From a checkpoint of a small image classifier.
Training: muon at rate 0.016, 7300 steps, batches of 384, held-out accuracy 88%.
Data: trained on histories of elementary cellular automata, time running down, 9.5 epochs.
Rows from block 4, named by matrix and row number. Rows with one number belong to one channel. Each number is 128 + 32 x the weight over its row's rms, rounded and kept within 0 to 255. All counts start at 0. Numbers have three digits each. After the name is the row's rms in percent of the matrix's.
# convs0: first 3x3 conv (model.blocks.4.convs.0.weight, 192x192x3x3), inputs 24-35, a 3x3 kernel for each
# convs1: second 3x3 conv (model.blocks.4.convs.1.weight, 192x192x3x3, transposed), outputs 24-35, a 3x3 kernel for each
convs0.101 096:117136091126123047077099059127130098057059168077078139134099118110101136122100100117120132200135191161160104124131118107033137124133175121137154083103177134109132136166129121123167149119143107152127087109095129116111117157133169106074123097060108140105109112107092149088095106106132178113143112092136139086130104106113090068
convs0.102 100:120128174106189122120109123143134103113103136168109099098102150126132064089133161133150140219161087149133114091135177057088176130138123106081123142119091119132141119130142130099101094105110130145095149170086157136093128131138115154114143085084124138170204146188188157139123094067136130143172161135146186163119203204090138177
convs0.103 094:187145133191181132130125132145169134083152137151128204064049048103119113110099111144127120147105073150105136084104039066170099078133103163150137108123151085128102098135124110138112119141129141170104218174148119163201150202132110198127176113122150173210090142152107191107161114116136103115151110105162132129131133082117127154
convs0.104 098:102146176161102137150132069167197149187148144115155102134158132177085077161146163177219100142078110083103068082121195075076109175123132139133148118130164132148172120103122142143175160160121091168123125109110120111126111081176095156132190150104113105161143163154083164102136134129154131139092125083147169118137147126154140107
convs0.105 096:180139136150110127144163136100126149042067078097083104108113127144143113125078072077099118131159143110118143103122094124167135111100085120150104134137115154096045120142154133119113077113095170134113124152090108097126142142141125121100098074148176149086151134129116140094139115145084167124121140133162165146179226193142187173
convs0.106 095:108104099126163150163078121167153105181156111162124149128103087127129163189188173110142066139122146137146126109124144136159186147112150100146091132120160163178142087114152115135174079107144112136141103156104100113171106156136091149120184167154146118117181207170150143197099137132091161130089128148177123088208156167179181149
convs0.107 103:146159155114125218133086169131098108132121158131164111180154086092130198176137100082098167121115149112131149119089107178136094169126065158149128118162086100131137175183104204122107136115145161101092063140110191115094060138145139124105147143153080181148190116087188111082124128104079070092104094157136074101131131101092110108
convs0.108 103:129075126130100120112191127165171078153095097125084121116046118188181165119171149100122141133087146094153084161108136128148094092100119153157132121103108095080177112130153119120169109151179178165095182095116120086119188151134097122114103134129204042088133128173087169079176140135140125111103095122131144134137158120114107119
convs0.109 103:157188211225154165098151142109173130056190226155171092134133153139136072078087134098139122100145111130093113132105105084172157153099217123095096123088111117112134161129121198131113170104113158154099118161132128105094092084101141108091071148174077131190163175132150122166116152112130170119148162157130100106153121074161141156
convs0.110 103:104184170138133166118126153091077129146126105057143104184197028106163167066101155191149054116100157092139121160135131189173101118139128135112086144156134060093093131112095137164136163138133083166126163175104170130030116163129189169080094088119143145095119133146118146157111149125183180094166112102154146170137125155122139148
convs0.111 095:081097099125172088150117093109127143098162149137172200118150154090181162101141120098096132062117142084144107105141139182124168124115172108110114114124140139130150083098094129156110067096077104085123102069119105144125090119109158095091151089148047079131137145080168054152126135143169136125173165116126155118123087131109130074
convs0.112 093:154122089154068152111120137116155169111167151140117093168150073134116124180158152148159169173180122185160091120072070065120103113138126072067070087043021112113103195137189099151165119141157141113101109055123114071091123092106164126143106147120116118089143090160107133119123096114107111130089144161076101127120115127188157160
convs0.113 103:104160126128146169140128163175141186137126164146115122114065140128093135121101151113092136126137136130126146116112155153146088135143147098111136108104132128156107140166139199191108124132127104131117095134116197130096160102124134119144143086141184218086162107066156081128141147123167193118210128148081088190082166114135194158
convs0.114 107:118103142128114084202179117129158122126169131123121115162078051154153138105115110175189051145209135107076095138098124140115170184158160107128124132125105183097143133150183099144200103118181133132138077090129123092146076108103088107096110140114163145148146110143129085112131147116175132131139131154104163149137121140106103094
convs0.115 090:102117143154103126113105131145149172129148150147168151148136066132097100149155134163171133155178157102093135157095111118131102129096118139097126135151118138180142092090112109116140100108113119169145104155109159115179106134133100150153142130140100134121100111111087105090147193162142137165153136091101151137095131113106153154
convs0.116 098:161161131086104081121108074062086097176104150163164166112200059077121091146070085129174092123101083119134120129102142114162145165161137100095114103095154012045117092088143113127183116094151107045114139111115128119088118113108097149140100169101083097171127141119133185178120095152121096092143083119149101071134123096111085103
convs0.117 102:125119116100109091119100172144081115128105122162171141145154123095088087117141143091079113166196216131111094141093110116118071098102101108151102082072075142101098157146121127142103115143105107150112164105084130164148168117143132139076120123114149175120139131187114125142150176163095121140113158153102099079137134126067099108
convs0.118 103:121167070087137110166069083135169129127136129143086122120122087121146116115132112077156139095174109136143104159073136111163138148069131087129117087124116122149090127114092127158107089126169127158115163128149110168089165150130137140130117093140110170091107174128091096151091111104160129097165101106108128140094133144097094092
convs0.119 095:163174176161092183169160162077129147117116192158124109102158179156188167192175163128114137133153125156118122142116092164132118198144173203177108145142148179131149142118081155123060139105114131124155138109176169108106133128112145146127156156148141170146131172111107115117158126179134076140091088083162147116093210152177132157
convs0.120 098:147150120144101092109127156184179093105069190089123117184156110169090105126149119124147164044077089118106105130115155181118090174160104111139134121140137122173112067136165118139097151149015092136121098124124070113150159116131143129131131118092118136162146138163198150150153092109165140171092091144117129122081151161047090134
convs0.121 094:095112064122139083117133105134136182172104115140135125163158119126134114138120164104074116094058100128160107131128093178101125120072082177174144110123158114094111179147110167180217159127138148145166174175152152124184154172152142177167137135141111135110194166157157154136160143144114185146146098158138127109076096088153111091
convs0.122 099:129114164135149176182156193208208182162225158147110059170070118149145131102112110130071088162144190142109109124074097121123115122162141126144117116094097158161157143150137130118082143101078169178117118151088096094103128088163091092122134127140124120102108083120115134073130135153130123139093088157106090096103131121126131135
convs0.123 092:131144147118140116116128103127154099140158129078099141137114086145176178147097113106118136136144138109128150168196216136154209098150173171160160172148186152142155131135115128128129136136121091130095129108152151178182108077160134132158147157154128168143143109105112147131112172095143142124122149109177141154097107071064060121
convs0.124 103:126107144211113105109122083137087101135169136102152136127116119159130085137135189157101141087154149080136127185125119096109184101138219158120093111137101160160179134147139132125107087088129128119055167127134091221107161151110157127153109134128129171192224201118126077132074099112198076141114136093120079123085134152113120147
convs0.125 103:148101111163043147139120145132122122089147103149147115164118105043141162113168148133136116108232084144168060102144129043196090108092096082123155131110134125156125140108117149139131104118156117171147065141122126111103109142158135123160149123144176140067123128152128073164150115166162149129171154100168133150131083149111116098
convs0.126 099:135146191116116142103082156130166200144114086168105089137131108095144182099099148147112112134182153127178133139123112115106182094102159139095118096106131089121149114161139162129134103105126124133104133093137105138104136199129171098142145137099124128120140135110137069164116139169083062111138089104107135143127203129092168129
convs0.127 099:140070060143090039103098150132157079142137123105126154167105061111128125085133150119119185144115100157170141127154169120161230101115132068120159106146124134158107067113146129177166087143200139171189120172125127173097168160106147133134128128159167180096146148117152146127115122121110100067106100128105126107111102157118173155
convs0.128 101:134093150060097165114085152086123102132087179078072133149099121069138120122109111117120149087097120120145161151156164138150086101138067122107095159163052174138122147160141123137126105144100152102134102114083121064124142146156135133139115122140128102160126157159149132112162134147126112140135128138120124177105130119043084066
convs0.129 101:150097104116048138152108124127125201121167141144157082179140091116146141107140142113093137176177128174146088098118152071105116114116105064138172084103128103141098111126110128106126137164124137154106121182033109158053151161087139139129148145127209147111154143189135150162144184128188224141132229152071138148137142115070140080
convs0.130 100:150155126114079154066055080113116120144113106135126104153169153165119094110144153123071138119092157105081177158145151113082108122137163135148116173124097126080075177162187125149147138136118156162118166152176109124130141098128109086116110087129140142095118117126153142178187151114201124146095098074197159116170186077174148089
convs0.131 096:094105163103099149115123105085098135103110089073095093146130146109088085141148146157174130164136152144112160166139146141138148130168121100088099126102087074126085117090079141100164119076043106131153090122074109067108097100126106103103109120128126141177145146184104063137157159164171103125122164082136098107131062108137085110
convs0.132 102:168137110105146104103107164113087118099127117153143067094126210093080098147123093105123152128148082163167143131106138131110133109136143089090153161070111130112117121104134166118156108123056185165183147130119165116108117176108097120075072132130131078134169120091122140103136128117101117129128098125127144151124139119186171164
convs0.133 105:163155065151135128113105108135195031166133171134141124186130133102157188079093089137159032136122134124111101086149132037110168120118150113084147128116099155144126133084087109081101144149153144158126102137085158167136135133106101123127146096149121128104104137144139061134141120071170165112151132099125115130159144088116145190
convs0.134 088:192190157125164180158152133102126148114109098124154093128140145196177137162153115110155131093143154139165141147181153126143092146098112146203144167119145110110127087096109088104102132095111146193161157203201110135097135117150137108104127075105094048148075121150091120167135131145117130184166127123137105159134120135175143101
convs0.135 101:122131134167147108145162103105131194093118110069106102163140071069087121115120095132161136129162132113118114150089074122142121138083120148104108117152129180131095088123138128117111155158098084194129081167119087105103097125124181157127154148115118127129116113154196127100104135139163173092154194082119108124145119133094134106
convs0.136 106:185119128169127103111135163094149185115123098157107086008127129145121136111123132034255211106094170096111137098102158103123140124170128085103113141115111146151094096076115160098126109145153091113148195148124148106130162106148079110141119130102163205096177096162134174151128101127175173102127131130125107148144114136143104100
convs0.137 100:168121092159108109136114164083102193087119140118103095088089134176170108126126114128135174129185122112135156106074086102153127121127109069088098136159153158197164088104106101107122063078120087164160153154127138177145136146126160099116125125102162127086147056080078093108163104104161133125137140123151198205125160171102123115
convs0.138 105:115114107149127145144114119104141127128103140142130159062111147153196067128120129086131170127121110104168116108102143109138149131126090111124098141175108119175208133111107081159164134141088084121098172097096161148090127127128095113104139121124163111055079130158099119125140140098119152149120159163117120101166142133180152141
convs0.139 100:147141142146211211166163182136182176147101107137143081125128093130128163118118116157178174124087080131129122093085123142173176166180132114104123223171156198215151084074142101149147166183190119130121093136145099167163159115145108114106077103096163132107146152129106076075080096128062119110120105088138127126184153125175136097
convs0.140 110:135162130107116123066081097114164127155130153139221130123095108179063128097163128100092173142116095168142128101127101132058135125108115200146106209174104121135087177134115129139117104125131128135137114105068122090111125124145108149153173139125145147102172156113102157119143143121190132133112099117144104120112117111139171172
convs0.141 099:110098151087128163149181134132130106102099144170100115097109117100091115137151134143134118094101167148159138144173115132140136098085081119140120129130090127133166158172163096109104097100086141125106173135068160099099143098135130113086178089120128183161084132117146110125141117129133081157202126051119151117134152136076114145
convs0.142 102:137110141089155127128118159135141074134124150131252129134167138107072037162109130140135143159105092165113102148162115145136108156058079099161171100139154152124084120150115163141111131091143131120074119125131152115097130116142182123152156134088125128110118165110117079172115130131131125136142136090136106167135127092153136132
convs0.143 099:165092103150102056159119121134128069076073117068060099146154143126116149123082117177109124089085160172131123117111146070102140108098114081131133084115144158159122088091095110126066093074093131095089123091137087075059127137135120133134123125104168098073171116078159103085106098103097123070152145086118110129108127148079128149
convs0.144 099:198108129176095097075081107122155050058155144097184147134107120133220154141156088074084112114127134136174102145145130122104124093092111144102115072159125139115143064088152116149208158189237187138172101167145215159126185173137141132109128100148147146131176114122119127141158124111107130178142125152101093113117089142143107137
convs0.145 097:157133101148146155125115109122113127162139147123074081119134171096102098145158156132127123164158176167175197075127108147187181099142156114120142094117111100112092077063079124094096161160137162150123162162096161117093157159107169167180171112115079064121107118131162098171162149143103139142120133091117176164113063069119126101
convs0.146 102:039119101117147080147132118159113112095142089118108101114113108098089128114135120154129073132109107149063132114089117097087201121104163118146087097077096121127145146142104161143122106097106134134142121087146089146152073116161116126107099108090111109206152154173204105166110148159153134148106147156133090109102093115161157172
convs0.147 101:186233082046148098050070069168170087066140167093095140150076075153168106103138105179060114102116077097121102105118159157103106117145097105138085131108111170110126115107148043065168108146165127107078130100078117087064156140100153116112147181187139188107121151181086104121133173101088157180074134127096099117102071068074123053
convs0.148 102:179170114191149111125096130099137094053168097151133141121164130141100159093116107116161148102175226080094171107043103103160139125157109174103193120159173155116122132140133124123091089097093146143148092118150181183137120143165154124097110141150117133131147180051103166132154173115161150097149115188151101119111110084099101118
convs0.149 095:083123116139170186132140116128138145108096133081159165138103132137131085157101153195183177156122145135170145100135102125111097157098087142166101125140129128110151145152104152108103150089120155111113088156138108137206131162188134192220114114156110229122138155134112146125115115113094097159126139146134102112123121141091093120
convs0.150 094:154113110131092114135148104103092137161160119117141091121101118173117105110090055136111154164159147186143161134166150148127113132114124101096113131098108135136096142129130136069123111130108125143100145160108099049000085076143096120121107092075124081128108096132165160155115168162122146148133099068100178140083084103121120104
convs0.151 097:140184175076133123138134209056180134108062122115125090130197158064062118065116159166135063117128152098113113197202200201085087140071149120169110163157142150102104214138088210180090121102043187140122130127134136145152115165193111132125098101121188143190158156100171116136160115107143156150130141148110102059128077100136095124
convs0.152 101:102095119094150154112085103161151133075092119087113075134128127082049118107103165147095103117143148155125157111088135137137145120144145104104135149154117186152126113135168085153193133113129102066127105104091110114137121124120203143117113182100127100058090135095095115093098123078131110162094099114151108108097088067162099098
convs0.153 103:078091181111123132156177212167148105189112215124147130144151127173199101133149146181096160129101147116118112142159128133195130137120139167160154121121113128111113095085083076149141127113058094102104094109095136091088148123167151192134129179163065138137152194145077124075140150128141157149140175123082128136106107124167152140
convs0.154 107:142126083127129080113119102122136119129112106119085130095119110132103104119139118086178115072137159083158145142116118066090138059135144122128148122125119087143095152141108168144122116047113123091123154090104119131163127138160140102172094116135143107135133145164143152068141118125145122100109084103078118061100106123091108099
convs0.155 101:122167091135148093129109134103155125093115187132076135156143114158135096126186183060073134190152112162173215083089128090097119100139098110127177120081131126153098106125139114122163117123119097118136077130101136114136130112120112121129109145095163186170135186119161099103123189142077131114085071040084068126096083065129086053
convs0.156 102:100096195126069121172143125203116100152128079170144092143113168140153143148096129108112121106120092132133148127167154106114181062137128191134135127185161082099091082103121100172183114133159148104101148118115134125085104109146129147113141178172106074148133164127210160085128109120126083081106097126132127114146145128129129146
convs0.157 102:137085110198141140135163081127088088071147143094117166143139128075142104112126140144150134131188078077143152154102079117141135134165136160178095137106108130112149120093081071085064132104127142095106092147064137141175103141123119186154067167108180152130173130153101101101121084081151126104173197105125143078107140180120124165
convs0.158 105:142087126134159112145114103122045168137102099171131150140117226139130121159088118138113153159152106177100136098173124129132157134133148094114100096072136134118150097133131120148174043133173125124123145126076175157169127144129158109147153141149108089075127087037124136139124098125145134106129212125138138156095151189148164172
convs0.159 104:137152079190047100135147131126080146110083109065170180101142140090185186103109105111148133082141154149119114092121109152119126104080132088091103085113170083104132048073109161148104175110107072130114083096156136132136169159114187088123172121110106126085116135144172188143151129095143099112130140149111135137145137165172136148
convs0.160 108:121075106127167093124120132150144115124116163174149127111215175149092178093096122132140085163109107106126140143158131107171166153104183058130156191149117151095116111079065070079099100118159095108124081127174084125142168133116110157104110113134101134155144127203126164155139124139102173138108140127099129148124156134146125097
convs0.161 098:143143131105084162124119170112118044151103135081077139150100143085139216153091124133124145177104120127126147142156169153163153189165136146166143140170126202163191128124125117125094096104100151124098109143107133172119145125148133130135102167177134113161160156170125108111156117080167097095154170171139138158110148158072089116
convs1.101 093:119145149147161196104115108148098109154075078182148110129132116124068092155084123120166162099039165089126172170088138148099140080109148117136140113118111164147149123116098157158147127142129172099098176126165155170141074132101093132185101179137126122159093107174168124106124123143187221155154179112113108143169137189160164185
convs1.102 100:125101106120149122131130109093147145107125114210085101122131132119136120115168110100139178181197115124143167113118081123143121131044135125157141099124113092127092117103085181175149131135141147127129142167135109138101185152157162150144193124123140157142095140132163105109143158139164170103072107107111096108160140105118103085
convs1.103 093:146181179117105163106119129088102107142100143079165162123090104128123079110079186136121105081117169107153135081099157156110138119163132136167074168096109145166111085070122116100107123111099144219118068157188080064132107117096118190108109180128108106110152178043175099086072145183113153133138152150174157139087080099112126125
convs1.104 095:124109092151155114105146144125113122126109166189148177129132122064093142083115077117143119111178197122139095102184160084190165120105102107129095066090039113112041119126127118089185083104142121072102125162102140132157144148128081113078147126122154129188131141136167071098073090088129099140167155124132166154132156191083122157
convs1.105 096:127141123110117139153131139103093136066049115112119153123109124113099095160139127122144130104098130072098128106112098159129135121140155136128160158104126106156113123156152152151125083082111103139138090136086161157131128140153137141146101076094058086067166091159139142165106132132114092146085117132163181118108135118027034072
convs1.106 098:127124164130098112121073064111102099095137123091087107155160133132097090124084096131146163117102112131183152110101166082100140133125109104101121077084130072135114118117140104072057092117124168116140152112128124082051096155192135147156155150137123096128097124102106120114116110131162172165167158155115109114146128159107073076
convs1.107 096:124148124114155126082116126129098111111080120135105062135160131190189092204091134093170163130095107082165155149127173190135142112139114125138144110156151107127138112079133151149118138140145150105096170163119132131131122096090079097097130045059158114179088083137110137063176172126145110119141168102151146082153172127142156137
convs1.108 105:135146127086118140046100074216194147164163114136137126141163144117107084121083077156174132085126115102189098107105119152128150174099181149101113144124095169167149158144123122145100214151191085121097104120198156178158140131123106111102163098079085128095237111148105073124150193156149160179191127125131128115090122117162108168
convs1.109 104:112142138094099098105076087138114097164099106073168149140131144040131107173119149110152145122141132090106109154103146170072064128089082198136108141136104131096149115091117081047051106115063138124097143124164124090149129120146134164133102127104108125105096137171141117145131125116148163102147141082124106119081084092117142131
convs1.110 096:151112124159140116156133081116144113115113114158112130082105089113110148106148234104137139149126145212183116135108162160166122125185124195170176156182090124148099134109106126154095140128046089081145086075163190189130123117097130120109170158138159181107150151125083134130080100131077157117082106166146130098122116142156148131
convs1.111 090:102050117116179142164155131103112157097105095132080117137126097171092103081100132100089142142131141136117184160134092089059179134123130124155115115098136088073173095114129145154131158120118157116062148088077155162060123083124123119104122074158140144109127123168124181130173106100181138132187152125130141135096119110135134152
convs1.112 089:155123064172145132145125138142114126106098094153095079114159153134153105084137154130139145146116142134088083109094129081104137154123158093067096078068102101075147105113117129101128099135145152119085173092064170107121196144106153165135146062069105147099125073101144092108136121099141115142106107127151129153172203177157187123
convs1.113 104:157141114142114118141087082109095126152135151182112126061142135078122128151151134070120109113192134105096162103136087110141105140114152073139142107115144129110132123090079181111125170146095105120135129128094145111102170172138148144181117139153165106030137123144149202206106088138173157160168103171138187154108098126132087081
convs1.114 101:149159123152149167161183114120144155154180119162157176139157188078133145103120184107126131191099013160249181159122083130061051095082043110122124096160072110133094113124131141110130150118146076134168095144170134148143100156141125067120130062153170136128177126124124161183139149111179152123158133136064064051111147095173197165
convs1.115 100:101135143111075132091046067142127095152142151132118089165153166071000055138105139158180160151098077123114081092112145079110162060072092134085047114103117101102171114122103134161153160181148127104109131105098103129105158161158165149157105143175117159136142173119180159110125081125149206244048097136121143123137160158106170130
convs1.116 102:113104071148131143114157139139137177065079160116055122141148126139174170160148155145173165130111157180141137077084134071114142071135108102136120057092090106098111156158142121124163122149141155132096167100084136120088092109143121172157138142157108147140152168151159122096162105132149106110129105140138141183078135165075102110
convs1.117 103:141155172179128155213185160061131110099058094083107088149139136111110085162107089116129113161155116024113155171116089105172098107110103130123139126147184131127126165136127181132152129123157069097105146156114156113139131144181092118091139112142155142106146116106153136147074076098104144094136116121141136114148136110112105118
convs1.118 100:131132102130121118129197113155113145148143065123130131102132116083214143128139104132096117164141165126064086146151153152159167082121139126169126136143166110133116167174104139132148113117083144128153140135184182173113149108157185094116128127157091100054122133122129131124095144165113131156124097098148117109115149156120067112
convs1.119 101:145140139133098109112100126101148162133109125193108059133127113103123099115060017129146188138088132105062151134097123097129132125132144099107050119098097092064116113133132120128117104107150118126117114121140143078115103163157084121160103166126136152121103156129151147131091092112134100156146047142181151106180171116140148157
convs1.120 100:106134109128086100092070114187098159125137097143167149127130128116108093105148131093133110065149191133122124175111158060087166081080136109145177030079130146164124100158146131127130143117134164102094167147137167174097164165123107120183156200184154146109170192124117064066113165161076107129093122059141191167139098125134163093
convs1.121 097:143174195126144118120079086137140154112146142175109118101124084193144145132150131104144143079146171106149175109108142128152138109140152163135139115128134123095113147118144130123171087142144160092112103071142163140215075118130031071068088112109077108143182139080085099051086103133136173141101103119167147137160197140103142143
convs1.122 100:149170148136144143128137088134134150162190105143147122152184120105103121115104143137127115126122145119145176134128149108120092097117118077134096109129045137118094113108135071083092125112115076129129068125117081093153143171125137117112160120133123166142152178175154186162139115085156159138118147110159132138129115126171113131
convs1.123 088:102096089085138116095077110108140132106120151083121144144123108110144164107114156137116139102116115096127152114146156110115129114153126185145151152111088122113072099149146114141136085069067160153132119138122089083142130121141116110120093102130051121111111090131110162120111098132096148175105136158069089106088092075179162177
convs1.124 105:177136141101195153152104177141187140193169087181207177080091117103098132125119110111110136183129122172127113152113072126094047143107117199181149153180141141136207172115103129124080156102131087144108087053108162114136120137167115159072114124092098063101097120112116112120144131060107127109128165157164118089131142105086127126
convs1.125 099:110114146119051099125144148172090119122096095072091121100138131172095116090102163178121147176185090159158126109120122205133109150128178206163097156105133131070100086064130164101103124128100091157160090067110085067100134077124116080101126104068114115101101149151133149144160144162113131188079109161136140125110104148123100136
convs1.126 097:123076110135139101148168113107115180135084116193170127144199164099131114089142123142147156137149112140063118112100077158113125111167149106087088069117110136153166148148146184203185104126127080124122089110181094137108110167125124101136172207093141128119138174132163164230149115126143106135147113120152139087087126094083102078
convs1.127 101:179184158136134078112132160144122116144090079089081138140122109169126118064112161130105141121112140116156164096104073177107072112145128121142086134152061108120076111167145108116167098108103109146109088125101093152079107134149141082185118121136094128123133119110087066130093152189122140149037087102173142110138168106105087121
convs1.128 104:157148167165097115178119135148122135064132112141145114104064071178164106154126092109156092082031086166140088137164141105207203108143195117141103108101143150151132139160103197172154162136171123135065174129099179157089190145144118072154141110148103108134180143209155133083142122098098110131108107129115110094135108125186116150
convs1.129 099:148146111150124135165182153138084113125120071113163120122175161136111133130071088172149092160143135129114165111146175157131096137146089126141141192170120191213117150111117161115120161107116120104165080095177076028168139095104101110087124146139141135112109111125109082121113139146171145165112162150099125159118177141193237183
convs1.130 098:117102100127100141142166109119138180103166143113121136146143151060117116140142190136125143150106105065037098164128056119065103092100158066113198092183144138194168104056081111119158111109121125159154128139103156156158199140121135091137092086165115162114085129131044136130116142101118153184115136195150138158135121088103086081
convs1.131 094:141118144155111116193116127110144111120125100142154113143174112150123109104127062140143157096075073091080093094094106149108079144112128118110113120134129103110105156102110166125148106063118099137113158105074160086173093138166068070142145132188136137128121122097138133116156139160165145165155158105134101171149167191149149175
convs1.132 107:138103112097105116140195157168115153088096117117119040145109115163136136243132115160128122141128122094097124112086124167105127169128052150104159140111163137149179134104132098126173138146134106135061113073124117125121158092118143113072138125117066135176109071115132136144098132143138111158141109122173172145141137128078138105
convs1.133 110:116120116131152121132107092106086199108073116084087176095127120161149109091151155136134142164131106126126209096103134168095128180086104102127127161086110145091108083138160105108106142133145187111096059160169127090184102082097101114120147178104103141125087141172106101157136111091149121152115133123101062099129102132132138095
convs1.134 094:111125160084120141076067093140179163095140155075120190135122132133144163111044101137130126162152115123153115096115129148164179123161144143161185194194148191110111143152139125187163134120148153114135145184165139136173144138105143129125195165180083107116104112107199146121085110109069071129093153152069107107094128107164174133
convs1.135 098:084090093124061119102107140137156129143162159152131157121166135160157138175202199173129143117132180140151067118129155127135141049077131106113164103107176126122124127119113153081106147117108192126153166118198145163199106106096134145153125116091136101132136042131125114193161178146121137108117141135149143157144149169135153178
convs1.136 115:129111148108104147179182165177083077165104042139156152103111082126085167138182074176134153150113148249182000146097141139126064165131144132151153155077104140154107087167110130096123142131089123091126074107150099117111156082128126092103128102112153151120110132120085136173168111117137135117190178126118119109132087113138146137
convs1.137 098:102095096122109109134077076088114129080092174134100151065053081154096090129064110077076080125083039149132038113162132143125122075078139125135154138126137085079104098089057163140121172117093121156147138120162150155084109078083108092078085086072126111123167125143152165116096144081097096143126112106137120104159162143132105138
convs1.138 108:118110102115126133107157118090118133103113124102131160138120151112171186135119149111118101124131116129159081109165135048145089172119125167141165153141128091143128106152098136124163088161138139112096162123181104085075140105159168140144193122139140153139104156131133133111153161085074105093136117150146118179118123132114130093
convs1.139 105:142121102140088099120119091099069081059049099178173103052062094077100147078082119094125142138132162164078090107108119153142166074091155139110058122123140073117132176249188212233208079085089133137147132143135122104101121110135178105130133125103094079138082102105096100105108178171111105060152148138122049078153114165122115121
convs1.140 117:173154177137198093111144149135147094106055097120122066100135119135121150164120103138175156101114144101123106163160102169087125126099099132134141145146109211177170131139115174143093146135077159071103089164125112159130125065120075133130141129138175113000133117139090116158148097088119109096137100134122124169169146206116118151
convs1.141 096:074135134113123114145118105151132110077107142141149130129158122111113107122131126124161114131091126151122131135112126097093150175128147120125173138166102101189133092084087160123116155148123136160123111073155032078094106131117146144150120060140161088107096167126134159146085164183089127157152107075129056097115104078099097053
convs1.142 102:138123128213182143162130111147134131062116124090116099118152140074105117167084119102109124189146148119087171135054099096096120146143136130137130097121164086140122179161150127106092159110094070121071150066148114106080126129075123130138165120159141127094117167106158165099133098117132152111133119118119173155129167147141096115
convs1.143 092:080083120161163159185150142150131146145133057166200110168181142145105066144189171070099144116111181183181198142112145135119113111125123075061110141085180091102120202201203146158157116129128148099091143111130152129167104118119114101152099101106124098121122151136123141101112142161190123202174169094120157177101156138127150108
convs1.144 105:135117110126139184115095103114146114091121146109073062122144117136146085123069057137112130183151057102139156115110137104147190117149167081086085151142130096084146147168120160132098119114099140128127209087062160150140135134194095112153154168189136131116174097137123075126169190140151185146139136092131115074147121123115137127
convs1.145 101:133125144102087100148102095094134161146174169121105116128116091157126162143141182093100126065077147153177131131115095118135108043083085158173151128137140098109120109089138140144147163125108145102135143067137107130190128068086103128140106122141097103160053096117175112081124106123114208144137115157143151127147151164146141132
convs1.146 095:103123166141118140128164142095147092091114116129103110118117100184181120120169088112119121136118178146150166111091149112098130120095133087027143126096152131157106108114165149112176117106190199161122146118169145140163133170111175213125131127126196152124163141125097170083075085125042141078084134096150172133088094143060076082
convs1.147 110:133123088182129082133135154101079126146131064143179202109142128108132155153176148228104165115123115099069162117139107060080115070104124087145170088159140122157134120091109113078044091120136120121112119103165160062193124138140101150105116148132145093130125116115151162095198103110165169142158169183085131116143144178094157140
convs1.148 092:056068114040079136094122098107145065151141166132086095191140138125073148190146205120123086120128074125122098185158145169115077142097118113039056110087106114075126145153134175139142171151143087140145190136129126145111154161183160155098110175131101150121096149176143135191152087157138119139168117146060061093143110122098079109
convs1.149 089:124127117142134157099080150134154098168176222113107080126115133155176164132109133118105130203155081094111082145112117145128124135116117112074090160089108136091135133107130105150106125105120155117134169180186165127120113102116191157139158147145098122116116130100117107112120087118214138140129162127156136157116157142079129112
convs1.150 096:146147140175185191156143134147112103114134042180142130134123095151163133136101130100135140109158137143107114098133159071112165102106154031032079033047035059070112157116169131106158138096124179144069121094140143171131160157115144116140142138133152150076140113086125123124137135111146117101113162163097077109114067073155127091
convs1.151 096:158147157148158088146178123151145144165117114208147090087100104129115102092139154044106092070082085124176146095075120147183209215193168141161148181167132169189149060079143092140186131121160128120123125127140169171134157146131121129129145134112111117100126107200098190169075153142122118143124163131182154131126107118097116120
convs1.152 094:124111111165143151161155143083065155162108090162142112104110127134079066177207211104134141117124113219116116147158155105151179086093158099169144097136127140133105166162167141139139122129118078096074055077086115073115136137107073142130087075113126137195115122126093098153094120075124156117182159105133123114100116142194148112
convs1.153 101:164163171112129103122092159094116100176149174156226106126110149159154145151129129097122077099121122126148164089097093114152081169134129139124094160155116139155096150101122155157133135162138097139084140113122079098074135182150105116136110135178094119131141119097136067165124225144133150157138143096102130105150117146085137136
convs1.154 104:103154163132154088125178099090096105101089147135104170112107121155136137129128108088138140103140171149129097136124109116064084080114162096183161126216172128144142164166127188143188097086108133093097095122103147082137140110146164087113121126181145099096136151187154229160129153174130151145145118139114121134115178148118137125
convs1.155 116:051053067120087092153144095137033133129096135134142123125137147065114086101064058097100080192167107099097161153176146159126120124117125117104135085073074117105114157087091150138127096097117155116112144147111104143173150170133105085111106134124112130086121176149136184188113172111173167131178178117135155173136101116161120093
convs1.156 100:119114110153117081134124148132145123171125202139181101151147136116152111169129117155159134171165136109118098095155099119113166126100130121110107141053128119145116172145141133123123117188134046117145073082137062124065084152082120167100038095119118192156141144118114092152130120167157137154136174183133152121081145073103082103
convs1.157 096:096111139104097063099103099155122113109134165129072109177158160170137192109111127125115130135227018103111077144182150099136055131158086077065099141135180108187157165098127165089123143148136150165132107177133177130169167169042133189133174128123117129135179147116101130152056146126138134140146091169189162109173158146103140133
convs1.158 108:136160122143178144154158187123124152149165187168116128138124082144132180152135128138132108185187141133130102106172154162131142220156117073111119141143134122159119109141153124149139112097084158161133131090111141109138193146146138152089147151128139120103131097140154150125137169141165134132094146112125147161129174132073123139
convs1.159 096:111099133154105131114051095168122094091075096143114101146105134184187115120085150173137089097099083080136132125125131169132181094135128173139159166137136184113148112103160159161189103100117130114113157120070135104116172118101128106090124165188143159115164158115086100140110116142149128151095160151127145086143090125137143101
convs1.160 104:105154081113131176140140134112076119156120133135099079129133118106086111189139133137129139088106093113158120153104164131113109122178136119115174127134141111106139045104139094113085095112120170148127145137177127105137174157153140129069127131167133135205158140180139078070127125089122195130146185139103150158082110094122146096
convs1.161 101:117128144106094084104099098079127146126148156187140147123152138182182131095097042165151115171153074122197212089143171103157156172144094145111125149088122108124096111095086164123119091082119122149134170153130101159150202133148154123126182171128098177115140152124121109095158141149140169192136109094153136092116173160124161148